From a checkpoint of a small model that predicts nearness at each pixel.
Model: 5.54M parameters, 64-pixel images, encoder arch resnet, decoder activation gelu, decoder widths [32, 32, 64, 128].
Training: soap at rate 0.0013, batches of 256.
Data: trained on rendered scenes of toy objects such as cars, trees, mugs and chairs, 48750 training examples, 29.4 epochs.
Rows from block 0 of the decoder of a small model that predicts nearness at each pixel, named by matrix and row number. Rows with one number belong to one channel. Each number is 128 + 32 x the weight over its row's rms, rounded and kept within 0 to 255. All counts start at 0. Numbers have three digits each.
Before each channel's rows are labels from the 100 images, of 14848, where the channel reaches its highest value: "responds to" is what is common among them; "peak at" is the part of the image that holds the peak. Only what is clearly more common there than usual is listed. The data: rendered scenes of toy objects such as cars, trees, mugs and chairs. In brackets: how many of the 100.
# convs1: first pointwise conv (decoder.mid.0.convs.1.weight, 128x128x1x1), inputs 0-63
# convs3: second pointwise conv (decoder.mid.0.convs.3.weight, 128x128x1x1, transposed), outputs 0-63

responds to: mushroom (25)
peak at: bottom right (100)
convs1.81:131147130120124095102144204124183115131195129126120179105114116155104083145171127095151172140136163156166195180050088086108122117194117139133163154139200153140150118088105171085129187154123182
convs3.81:105112133154110094093145138087130099168137075143117144077171176172083119127131112094129137103118108040139146101145018126073149106112182104100087117137127133093111132124137088135108156122163143

responds to: table (34)
peak at: bottom left (39); middle left (25)
convs1.2:144095075142150164119158193101124116090118132138138106100079132106110150153149139082133117097069124152140151133098105118159185130104154127114053178117112076170116117094097118154115101138085151
convs3.2:112142121178132106117137139140102104072167154120076180142060128132116127108193131142075136173103095095151144141127162101146132125147138123147047137169157108076171145139076125111088101096100193

responds to: umbrella (73); largest object: umbrella (40)
peak at: top right (53)
convs1.40:117107131111152120182111196117090140164173102119160126122080144079140115136113221132147074151093130095137166237171135125153145085142135127141099108157098157124154115118137132116150154074174155
convs3.40:109146091126151068133112133081110125090135120109159092142119153111058146124054140159108086141148108119083156106070121155199130125155125130156140158110114149194081062131149178122142100124189051

responds to: ladder (53); largest object: ladder (32)
peak at: top left (58); top centre (28)
convs1.89:122144105136150101138126150091152155155028083132161085112149032092175101182107117152107168197104177117105081131084116106175126149123149126127127106107156159173111146131109115053094106141132129
convs3.89:106133141153104122122160136152147083098141106169165119126096154144046157103097139162112105125143072161095156065075131165102083106077119093110131109128148123084141090119122138201181139103154039

responds to: arch (28)
peak at: middle right (29); centre (26)
convs1.112:156140138133092153128140122163132152089147132096120155080156109094149094147150116158126120090131157125152092180157090131120110090157138121106163106168126120053148111114161154160088153133154094
convs3.112:155151154110106092036115125129093085129129102134152081117119154133142144090114118053106122145102116104104127142111123131185105059131143152144092136156160126148200098101231102128105167127118129

responds to: umbrella (27)
peak at: middle right (33); centre (31)
convs1.33:113140132167132100178042098135075137112078127134120153086137090096192125177163204146096077132131095175124112134085156141103182176162110070127092146178177084108163093131134133160130119130106162
convs3.33:151095109126066140069106122160105116127148143154122112115092116152138139065135168130116094206140121038054167155062137165098110219098105104140104183126132117172151161093124172150125122120089085

responds to: umbrella (38); lamp (25)
peak at: top left (54)
convs1.41:107128099120153111142074154109114214173085119095080102180166129146134150128183107116192106127095118137058111101122095097109179194153151171098141121108139187131089133083180136156139113132150096
convs3.41:132090110092119130094151105143176154172166131069127116116084147185171143108101114125130128156106129139082124142043165127122114076180117139118124079157150177113141080159134110142116073116137027

responds to: umbrella (38); largest object: umbrella (33); lamp (32); largest object: lamp (25)
peak at: middle left (49)
convs1.48:059070152112064132142095125132127077124115120141106093127110158121147174128142117059119166148055048127080105150089155068188139101123194127089198130095127116130135122047110185162158159113083111
convs3.48:069082155144158117088075115164131101090116126063189105121130150122138104126119174155146086142106175151136151125135161115092138096171116125103157116119102140137149153120055094180172136114167146

responds to: tree (30); largest object: tree (28)
peak at: top centre (33)
convs1.72:171104104130172134122108124110122182077149137137181094083127136197147094146088118088112128080092158140190067107131138164129110147179118123172127104128125155161156145148060113134146157148096150
convs3.72:180162147143210144168125163146090138193144179109090173104131122054075121104162098104149196144130131120115128164106178149157122112219163131092081107116115160141151169126177125100149133109134146

responds to: barrel (31); largest object: barrel (31)
peak at: centre (39)
convs1.79:103077078125150142172100110121138143146125153109180131109175155065155081109150109113167089151157127070160080063119071105140136142109159145082127166116149118169204153134086123062107124125152117
convs3.79:165078102156099141113131135125109102120097121136155103150149179115138125083200139081093135113088113155164149181147103107171123103163085104147113185065181143119111124152194117130151114073109060

responds to: umbrella (34); mushroom (27)
peak at: top left (42); top centre (41)
convs1.5:107187172160142093166190174133113118219160174120115047123138166160143081123119070136127125106158106148131189147121133145174113145150146153143135093125089128085135146095128128120096105112140079
convs3.5:132116098106136084149107115119142162131097128097078154125108083091109101132115143092137145122114085145094118151154162117147163154101161090105157155097181108112091175080064111150119185091120216

responds to: table (26)
peak at: middle right (54)
convs1.54:093129094165173170138102146131134174105162093154184126143155107146067117141176127106089047159157161127176146116158126158173149136141088134083143102118155127121155064088116104110103132139137095
convs3.54:169163140134191124167140143123107130129155202130112068104089095091095138113207123095072148076196161142151106088102133110171110109078150118144163105123086154131115104115139113102133121168121182

responds to: umbrella (38); largest object: umbrella (26)
peak at: middle left (25)
convs1.62:111122106124077135129140099131064142178128141153137098107150132109131176137107098109120112090108063172102136144129167091170126131108088138075115098132119121120091119094131162113112092155087175
convs3.62:107116143085092133137108122026144168173169120148155142127147123131167193144163139176141110164111040102085088131112131166185124161103142157110150151123190182116147106126161157125162134125108141

responds to: umbrella (34)
peak at: middle right (28)
convs1.3:118137105156129082045136123083106101134135117096123135146064108128091151172067119098115142103135126131113039126066168158172097102118099147121134148134127152185125137101092127123144125113105159
convs3.3:055132166110142127075108199103134077134085125092173112160135109124127172072162123110100117180114112098063196167145138164128111193168078134130135180129062178113138126122115092091184122126140124

responds to: table (26)
peak at: bottom right (43)
convs1.75:106158136093086119211179108094109131113163097197087135105104070090093096164127099124148089054136088087141118119082115135130103148104149145127109126165182163109076107179134045154170082134117135
convs3.75:112118048180114173057194148120159132116107119107158115125101071146140146163147108126136063181142091144135120136176077173114129161117119133149136090127164131115156161132101104182130147118082115

responds to: mushroom (26)
peak at: bottom left (53)
convs1.97:119075141136116115118171152116137127168156117151144084084094099114176174098122123095157181089060155098022104087065079134131140110185146196105132108108104122129083132137164148167099153079109211
convs3.97:171124122118103129138145131118134125203150195123119136104116135142132146114117181053135067180088107161105162149074104125177149121172104119076156137122166178138159086153034124119121161150096129

responds to: lamp (27)
peak at: bottom right (39); middle left (33)
convs1.24:105162147093136093058142161127121130143154115111104105072132160105124081103123140147098085151094070139137079141119140132126094142114099102125123137148107080032127094095106166172127120107107126
convs3.24:151173124074148114080143189153127116107104160087145151164099175123159183126157147180139121104172094139134113096132115118115114136157137089108106147141157131179129111169178147131107094088066122

responds to: tree (26)
peak at: top centre (28)
convs1.126:171130184143115127051175096125079067076104106031111111094126147130095149145126136130134174136198098208144131128126102097104133141112148110126110089106100113154127112084201080122126118170174153
convs3.126:140161062099120108107151111162146136139146104088081140153145178133040104092166127152125141155118159114174110120126154151125133104187129193152172108136118132133154169054156120107133102109116044

responds to: ladder (33); trophy (25)
peak at: top left (45)
convs1.119:118120133133075174131082103100081138218109184123122156119122054109133134107162108105113183189179142177189101084150139087094160134112165126106072136132125136174082118100166121142163112141134100
convs3.119:144120182094139142122163108120098082108150117112133068101147161144113082132173190113118072125093084150107105118086103153155124124109075114122129105188070113094098127116136178121212159124099060

responds to: umbrella (34); largest object: umbrella (29)
peak at: top centre (31); centre (25)
convs1.59:099135177131178152088150102077100116138120071186134130116117130110162110126178123129135186065072082147134153075147119140074131080154098135084127123125086153085143129126118122112079074092170135
convs3.59:126183119148146116120146096134148112130069145141118104149113104156153115180115167133119138130117105062165134133120089117194105166091107128090157076129170163133128107143202093168157155125092143

responds to: lamp (28); tree (25)
peak at: top left (52)
convs1.58:117157175228090142133155096179095121184089140106086170142119125167060193181104098104187114119128125122149138131134169096140143131163156180103141093115106092124125159147096195134085153133099104
convs3.58:168117131071099153097157157121161146127119138124105097200197152191096174111128158105183122099146138115070139146108132143160099158158149184147099084101135124147097178121114109134111140163128167

responds to: umbrella (40)
peak at: top right (42)
convs1.31:136132102178094141162165128144164091151172156126126110126135099169149073158058154163086117170138145152111120186101133131147144115125212163100125130141153183059106064089124170153116132119135131
convs3.31:045142136192102132110083155139138118174085194069125139148170168085119047107116108082088086128132139129194065115095121062137130116139138107130110075183108136160178123121106174127114130134154112

responds to: mushroom (27)
peak at: middle left (35)
convs1.64:041146108168152142078073177134090123128167126127224162131145101125155143152160102144164101158115096144224159120139055092143116141149088134098114132123116156159135165120163103133192108133100180
convs3.64:112159145149110120069154110104143122097027137143176184096135135137136138107156154152145105103111140083133135099155110070118244141163141137061149152122115121088159107151101140098120123123121134

responds to: table (34); largest object: table (28)
peak at: bottom right (85)
convs1.105:119167114097119088122175134085122178130166069176142149126142161118207107171113091133182160130103156086163117135195074091124177083129091095103128171143173093150147149100145110150181128131166097
convs3.105:128137134123093114160156071092120132163098189104168113098148129124091175099126128128123123139136085136094145136209151173132163130122165119091137138126121161182152083125132138135064082101121136

responds to: tree (34); barrel (30); largest object: barrel (26)
peak at: top centre (46)
convs1.22:115151099129054111086086139149149187099139135081087146073099109152083122133100153068097145144160104133058157134091090157100117111119127087109065083131143129144138136130115102079119088141103124
convs3.22:136141076093131109102082090139103111112169112175105108118151159142118100111095058098080148112135029110113161124112117178106137074078135172148175103158129114122132151105114162089147154143124067

responds to: umbrella (45); largest object: umbrella (36)
peak at: centre (38)
convs1.28:095086128157115130073125164095072180135123105171158127118184102113137152154151147123123131103157089114140139144125120165181089147111126113176131113184124164128178166163108141166117121144117077
convs3.28:157146129098120145149111091142171133164114118168138106121122153127094092129096150119114159108092090110126166106145110099128096122089122178177178189071101096222187188187141115095092125124112116

responds to: count: one (67)
peak at: bottom right (89)
convs1.1:110138153169170143175098142081099110112157111118085135157117086168162117108152110122119145152183126161097094149166144091102087098174089108164164172067102129106105162152122107152086106078096148
convs3.1:154131152195086143134068225174131100162163142109206091095125121078147112138185127101086161155110091169139075118126104120111110134142117147083132088111164101092085117141114116150158083084077167

responds to: lamp (31); tree (28)
peak at: middle right (56); middle left (31)
convs1.25:131154133115094162126098168174131063165175144132126139148103145113121142110110106079134142159118124113110065187101093180138114082111103154148127161150145152116141150108103105149083186175120184
convs3.25:212107133127114085107151192134160131095113135179120175142142142086120133130133093135075109163093139127093087175134119093112132186116118074172157136149172131122125211128157140107114086118134068

responds to: umbrella (32)
peak at: centre (37); middle right (26)
convs1.35:114155130177142116095137083117137095166095103145139115152174124115097107131186110137133086172094155097091120161151070090088169169121120146115131116143151145180076136126142107206136078131054158
convs3.35:145152174183118093175099123152145156166092123107080111133130119133096110090111161162133095137151174101093088153114082131115136162106115157137126145140167164079139168094133142148101130134159039

responds to: count: three (62)
peak at: bottom centre (46); bottom right (44)
convs1.53:113188161143124181146129100097196080134168115196097116100107093115152165090100091158186088181100123096110193123119139162099104134136160075094014142067103134150162163115063105135155150097119140
convs3.53:107127147121123134119126141154132102123147087066145145146119112106089055100113171134119097126150102103158169105207131103153121166123130103169130142095189118100106076168108128126067104184139127

responds to: count: three (67)
peak at: centre (36)
convs1.86:138143145168124192073123128156141103074128160076159161187107124129125117103098154077107120082145060107138155108143129164209152111114100114080158095165095110172136114183152134125105101131084177
convs3.86:117092137198142134144137164146123114115117071145059120119076130104129172141125088086162123124096134168182133149134140127139058144166102092183145074149085115129077170125121135159074172160129155